python train.py --arch="transformer" --model="sound classifier" --dataset="simulated modem signals in the audio band" --train_examples=78125 --noise_aug=0.002 --n_mels=64 --hop_length=160 --input="mfcc" --spec_augment=true --win_length=400 --targets=["carrier"] --num_classes=4 --norm="rmsnorm" --norm_position="pre" --activation="gelu" --mlp_ratio=4 --head_dim=32 --fused_qkv=true --bias="all" --qk_norm=false --layer_scale_init=0.1 --parallel_block=false --inner_norm=false --subsampling=2 --layers=6 --width=256 --positions="rope" --pooling="mean" --mixing="cutmix" --label_smoothing=0.1 --loss="cross_entropy" --init="kaiming_normal" --residual_init="scaled_by_depth" --optimizer="soap" --beta2=0.99 --lr=0.0027 --beta1=0.95 --shampoo_beta=0.99 --eps=1e-08 --precondition_frequency=16 --max_precond_dim=1024 --one_sided=false --adamw_lr_other_params=0.00083 --grad_clip=5.0 --magnitude_pruning=0.5 --steps=18800 --batch_size=256 --epochs=61.6 --lr_schedule="cosine" --final_lr_fraction=0 --warmup_steps=3760 --weight_decay=0.0 --adamw_weight_decay_other_params=0.01
Rows from block 3, named by matrix and row number. Rows with one number belong to one neuron. Each number is 128 + 32 x the weight over the matrix's rms, rounded and kept within 0 to 255. All counts start at 0.
# fc1: MLP up (model.blocks.3.mlp.fc1.weight, 1024x256), inputs 86-171
# fc2: MLP down (model.blocks.3.mlp.fc2.weight, 256x1024, transposed), outputs 86-171
fc1.610 [ 71 128 128 155 128 128 160  84 104 128 162 101 128 170 179 128 128 128 128 106 128 164 128 128 128 128  96 128  86 104 128 128 128 152 156 128  92 128 128 128 128 120 128  83 128 171 112  81 159 128  78 169 109 136 128  74 162 128 158  80 169 148 103 128 102 117  99 151 145  77 162 128 114 121 128 128 102 113 128 151  74 128  68 128 128  80]
fc2.610 [128 128 117 128 128  79  95 128 128 128 128 128 128 128 156 128 128 128 128 128 165  96 128 145 128 128 128 153 128 128 128 128  77 128 128  89  94 128 189 128 128 103 184 147 158 128 128  93 128 159 128 128 113 128 128 128 128 128 128 128 121 128 128 129 128 128 128 128  73 128 128  84 147 100 128 115 128 128  75 105 150 107 165 128 128 128]
fc1.611 [128 169 128 128 128 104 128 128 174 128 128 106 101 116 151 189 128 128 128 124 146 128 216 147 128 159 128 128 128 161 128 100 113 162 128 157 128 149 130 128 147  70 144 133  69 152 128  87  94  84 151  90 128  64 128 128 128 128 178 128 128 128 133 128 128 137 142 159 100 116  95 107 105 128  52 152 176 107 128  82 128 128 148  96  73 128]
fc2.611 [184 150 128 184 128 199 156 128 128 104 128 128 128 128 128  92  92 128 102 139  60 131 128 158 148 128 128 128 128  80 128  99 200  90 128 128 128 182 128 128 128 162 181  98 125 104 128 108 128 128 128 107 102 128 128 128 128 118 105 128 112 162 102 128 128 128  70 128 158 128  86 203 126 128 128 128 159 169 179 128 161 128 128 155 128 101]
fc1.612 [128 128 128 161 128 128  86 156 128  70  33 128 128 128 137  84 128 108 128 128  81 128 107 128  48  73  77 128  95 128 128 146 128 128 109 177 128 163 128 128 128 161  75 208 128 121  43 128 128  87 128 145 128 128 128 128 128  81 128 163 128  51 124  91 128  82 151 139 128 234 128 128 128 167  83 128  96 128 155  68 128  95 192  57 128  99]
fc2.612 [171 128 128  80 128 128 128 128 128 156  80  85 231 128 128 154 195 131 198 128 128 128 128 128 128  94 205 126 128  86  73 128 128 128 128 128 128 182 189  94 128 168 128 128 150 128 128 130 149 128 128  50 128 128 128 184  42 128 128  96 128 152 128 150 154 128 159 196 128  84 128 128 183 161 109 111  97 128  98 190 128 128 128 149 176 134]
fc1.613 [ 46 128 128 159 128 128  90 176  92 183  32 128 128 186 128 128 128 201 128  99 185  72 149  61 128 141 128 128 128 128 128 128 101 128 188 128 128 128 122 128 128 171 128 187 118 183 128 109 105 128 167  78 128 198 128 128  95  89 175  96 128 113 128 157 128 116 181 128 128 128 128 160  85 140 190  96 128 128 196 128  87 128 180 128 128 128]
fc2.613 [144 128 128 128 128  76 118 198  70 128 128  68 128 128  63 189 128 112 128 128 128 150  76 128  86  85  79 128 128 179 128  44 220 128 128  69 128 164 128 162 128 128 128 128  90 128 128  97 127 128 128 236  73 142 128 161 207 128 128 128 113 148  44 187 128 128  58 144 195 152 152 128 128 148 109 128 128  63 128 128 128 163 128 128  92 128]
fc1.614 [131 122 115 128 156 128 128  88 128 128 128 128 128  80 128 128 123 128  94 128  50 160 131 128 152 197 165 153 118 128 128 128 122 128  97 113 128 128 182 128 115 184 128 138 128 128 111 128 128 128  90 128  69 166 128 128 128 128 128 128 128 128 154 128 145 128 186 154 128  88 178 128 128 121 128 120  97 128  77 185 128 128 128  74 128 128]
fc2.614 [128 128 153  63 164 128 128 128 128 128  89 150 128  96 114 101 128 167 128  82 128 128 128 105 128 128 128  73 128 146 128 128 128 128 128 128 128 128 128 165 148 148 226 173 128 128  63 101 128 128 128 128 156 196 168 128  46 128 145 128 128 187 164 128 128 104 128  91 187 174 166 102 197 122 128  99 104  87 128 128 128 105 128 144 185 128]
fc1.615 [128 107 131  78  63 102 128 128 171 128 180  55  95 128  90  61 113 128 128 156 128 192 128  86 108 128 128 128 135 128 128 128 128 150  60 128 107 144 128  97 128 128 154 177 128 128  97 103 201 101 128 128 132  77 128 180 156 116 128 128 128 128 160 128 128 128  95 128 128 151 128 112  90  93  91 181  86 166 128 160 181 128  51  49 111 128]
fc2.615 [ 80 128 128  99 157  36  67 128 162 181 100  97 128 128 128 140  99 163 128  62 128 109 128 128 181  84 124 128 128 128 161 123 128 155 130 100 183 196 128 128 128 128 172 128 186 128 128 179  29 128 128 128 115 128  45 183 128 177 128 114 128  85 143 128 128 134 172  81  88  65 156 128 106 128 128 143 128 128 224 128 128 128 128  57 180 128]
fc1.616 [103  83 160 134 128 130  15 156 128 128 128 128 155 128  70  71  63 128 111 128 201 153 154 112 128 128 128 128 220 128 128  99 145 128  99 128 128 128  49 128 128 102  80 128 128 128 155 128 128 128 128  45 153 128 128 212 128 128 189 105 103 183  97 108 128 128 128  65  94  86 139 128 147  95 111  61 128 172  64 128 128 128 128 128  66  56]
fc2.616 [128 128 128 128 211 113 128 128  56 101 128 128 128  98 110 128  90  82 123 104 128 113 180 128 137 176 128  82  75 204 123  96  51  83 128 176 167  68 128  58 128  97 101 108 146 157  68 128 146  86 128 198 128  59 128 132 174 128 128 122 168  87 195 141 128  26 111 139 104 145 166 128 128 128  89 128 128  65 133 128 128 128 155 156 192 102]
fc1.617 [126 154 128 128 189 128 106 128 102 128  68 203 128 128 158 183 132 179 128 128 138 128 155 128 128 188 128 111 128 170 128 128 128 146 128 174 128 145 128 128 139  83 128 119 128 128 128 128 175 142 191 128 128  84 128 128 128  99 128 128 128 128  43 174 197 128 104 104 128 123 128 101  98 128 128 158 128 161 150 184  76 107 128 124  80 128]
fc2.617 [128 128 128  80 128  96 178 102 128  87  88 128 128  89 128 128 102  93 128 128  96 128 183  95 128 128 115 128 135 128 128 128 100  82 128 128 128 111 200 110  82 189 110 141  86 128 128 128  94 128 197  84 145 128 128 128 128 128 128 128 156 211 128  79 128  49 128 138 128 104 128 128 110 128 120 128 119  56 128 128 141 128 128 128 151  69]
fc1.618 [128 128 190 153 128 128 158 128 128 128  86 160 128  64 128 150 106 128 128 115 128 111 128 128 122  70  25 128 128 128 128 128 128 128 128 128 128 128 181 128 128 128  61  61 227 128 128 128 128  69 198 128 128  31 128 128 128 128 128 199 169 128 128 128 128 128 167 128 128 128  94 128 128 255 128  51 128 115 110 128 119 128 108  67 128 203]
fc2.618 [153 128 112 177 128 128  80 176 128 128 128  75 128 128  93 128 128 128 128  57 198 128 128  88 197 216 159 148  31 128 128 128 128 128 128 128 100  58  59  77 162  95 185 150 128 188 238 128  65 128 128 128 128 188 145 128  75 174 128 154 128 173 128 116 128 118  21 128 180 116 128 128 186 128 155 174 128 150  64 128  37 128 128  97 128  64]
fc1.619 [ 92  76 128 149 203 128 128 128  29 201 202 108 128 128  72 128 128 128 128 128 128  95 184 111 128 128 128 143 166 121 128 192 128 165 123 128 128 128 128 128 149  71 128 128 128  12 190 163  88  96 128 128 123 128 128 148 128 128 128 122 183 128 128 120  97 128 128 171 128 180 128 128 128 121 119 128 128 128 112 128 131  76 128 128 128 153]
fc2.619 [147  99 128 141 205 128 128  34 128 128 128 166 155 128 129 188 128 205  94 102 128 128  85 128 105 158 135 128  90 104 190 128 128 114 172 132  87 128 128 184 162 128 128 128  63  83 128 128 128 128 128 159 128  50 128  81  56 103 128 100 128 182 128 128 183 128 128  99 128 120 164 117 128 155 128 100 128 148 128 128  71 167 164 128  57 132]
fc1.620 [ 92  81  98 188 119 200 128  59  69 201 153 157 128 111 121  97  76  93 128 128 128 182 192  48 128 154 139 158 205 128 128  72 128 142 128 128 128 128 140  87 128 118  66 128 160 128 128 128 128 128 150 128 128 128 128 128 128 128 128 115  92  84 128 128 128  71 104 128 128 152  79 146  35 128 128  64 131 103 128 128 128 150 113 128 128 128]
fc2.620 [128  72 105 128 164  87 128 128 121 128 128 128 163 144 128 170 188  88 128 128 158 128 178  99 128 128  92 101  71 128 128 149 108 128 197 142 134 128  92 128 168 128 128 114 128  92 128  83 128 129 128 197 128 128  90 128 108 128 186 153 178 128 128 126 160 128 108 145 146 128 165 128 128  96 192 128 128 137 128 170 159 128 128 128 155 166]
fc1.621 [179 128 128 128 170 179 128 128 128  49 128  55 128 128  94 199 128 128 128 128 187 168 128  98  99 128 201  89 128  72 128  54 128 194  74 128  95  36 128 128 128 128 107 128 128 128 128 128 151 128 128 128 128 128 106  96 181  39 152 128 128 128 128 128 128 128 128 158 128 184 116  92  44 128 128 186 128  60 128  94 168 176 171 189 149 128]
fc2.621 [128 128 128 104 101 128 128 183 100 128 140  83 126 128 128 109  82 128 128 136  21 128 172 134 201 136 111  69 128 148 128 128 128 113 128 128 128 128 197 128 128  93 150 128 128  97 128 191 150 132 166 127 128 107 163 128 108  93 128  61 191 111 128 114 150 128  47 128 128  85 128 103 128 128 151 128 139  61 131 191  75 145 181  65 128 128]
fc1.622 [165 140  90 111  86 128 154  96 167 166 128 136  94 164 128 128 128  93 142 211 125 128  58 128 128 128 130 128 128 128 128 128 158 128 128 116 128 143 128 128 156 128 150 159  76 128  69 120 135 103 128 153  63 128 128 106 128 128 128 144 181  89 128 128 128 118 128 151 128 212  87 112 128 128  90 128 116 146 178 128 128  85  62 157 128  69]
fc2.622 [128 144  68 185 174  80  95 116 128 128 128 102 128 183  99 148 128 128  88 109 158 158 169 128 128 128 128 128 106 128 128 147  86 128 128 128 128 137 128 157 132  55 128 133 128 140 128 128 101 128 165 128 158  85 128 128  86 128 128 128 128 128  50 128 128 128 128 128 150 128 128 165 128 153 128 174 128 145 110 168 128 128 152 128  93 128]
fc1.623 [128 159 128  79 128 122 173 128 128  93 128 128 151 152 128  76  84 128 128  77 128 178 128 123 128 128 137 128 114 114 133 190 128 112 128 128 128 175 128 122 128 125 104  56 128 178  86 123 114  91 147 142  83 128 119 215  84 128 128 128  99 128 150 128 128 141 128 156 109 128 128 128 179 128 128 128 196 128  61 148 181  90  79 128 118 200]
fc2.623 [128 128 128 183 102 128 128  61 121 122 128 128 128 128 128 116 128 128 128 179 128 162 128 128 128 128  67 128 128 108 128 128 128 128  56 128 128 128 143 128 128 128 110 172 128 128 128 128 128 128 128 154 128 128 136  63 128 128 128 128 128 128 106  41 128 128  74 128  96 128 128 128 128 159  82  76 128 128  43  89 128 128 162 209 128 128]
fc1.624 [117 128 128 128  63  89 219 128 128 121 180 128 128  83 115 128 128  82 118 128  92 128 130 128 128 159  86 127 144 192 100 128 128 127 128 128 104 128 128 128 158 136 128 128 153 128 128 128 128 156 146  60 101  98 160 128 128 173 128 128  99 128  84  80 128 128 128  60 128 128 112 128 128 128 128 161 128  89 128 104  98 128 156 128 128 128]
fc2.624 [128 146 117 128 200  93 128 102 135 100  51 128 145 186 128  79 128 172 128 118 128 128 187  55 180  82 110 128 128 128 128 128  96 128 126 128  88 128 178 128 108 128 166 128  98 152 105 153 128  88 128 128 161 128 157 128 192 128  87  87 101  66 129 131 128 114 129 128 153 128 128 122 128 175 113 100 128 128 156 128  80 169 167 182 128 104]
fc1.625 [200 171 128 128 155 128 186  52 126 128 128 128 128  85 112 102  73 128  85 128 128 128 128 184 128 199 128 128  87 128  87 188 128 108 195 160  84 126  81 194 128 172  89 128 128 128 128 153 128 147 133 128 153 128  84 128  87 128 246 192 160 128  81  58 176 187 128 128 128  72 128  73 201 156  87 128 140 153 156 128 128 109  88  52 128 158]
fc2.625 [128 128 128 128 104 128 128 128 128  97  95 128  40 128 157 128 115  88 128 128 128 159 128 128 128 128 120 151 167 128 138  88 128 128 128  31 184 128 111 128 128 128 128 128  57 128  64 128 128  91 128 128 129  89 128  81 172 128 128 155 128 214 128 128 153 156 128 173 142 164 128 128  72 148 105  52 128 128 108 128 128 128 128 198 128 128]
fc1.626 [128 115 166  64 128 143 186 128 128 128 162 128 180  86 128 128 128 128 145 128 173 177 195 161 128 128 128 128  61 128 128 128 128 128 150 128  83 134 153  29 128 128 201 128 101 172 128  92 128 151 128 128  86 128  81 128 128  61 194 100 128  90 128  80  82 147 128 128 128 166 128 100 153 116 167 128 128 128 128   5 105 203  62 128 128 161]
fc2.626 [170 128 181 128 128 128 128 143  67 128 128 128 128 128 147 128 177 128 128 128  99 128 100  37 139 128 128 128 168 103 132  81 128 157  52 128 128 171 162 128 182  81 128 145 114  85 100 183 174 136 173 128 128 150 150 120 159 128 128 128 128 128 128 128  72 152 128 158 128 128 165 128 128 166 128 143 128 128 102 149 138  75 107 195 128 128]
fc1.627 [128 128 128 128 111 183 135 128 159 167 128 128 128 168 165 128 173 219 186 128 128 128 128 128 128 128 128 128 128 128  92 128 152  65 199 128 172 128  78 128 128  64  94 128 133 128 166 100 128 128 128 128 128 132  84 128  70 128 135 128 128 128 116 177 128  81 128 128 196 128 128 178 165 128 128 140 128 128 128 128 128 192 128 128  44 127]
fc2.627 [ 94 171 210 148 128 128 143 166  97 100 173 128 128 151  87 128 128 206 128 128  96 159 128 101 128 128 128 128 128 128 128 150 158 202 128 128 128 128 128  84 128 128 166 128 203 128 119 128 128 151 144 182 101  78 128  62 107 207  79 101 176 103 219 189 112 128  85 119 128 188 157 128  83 128 128  72 128 118 157 177 128 128 154 147 128 128]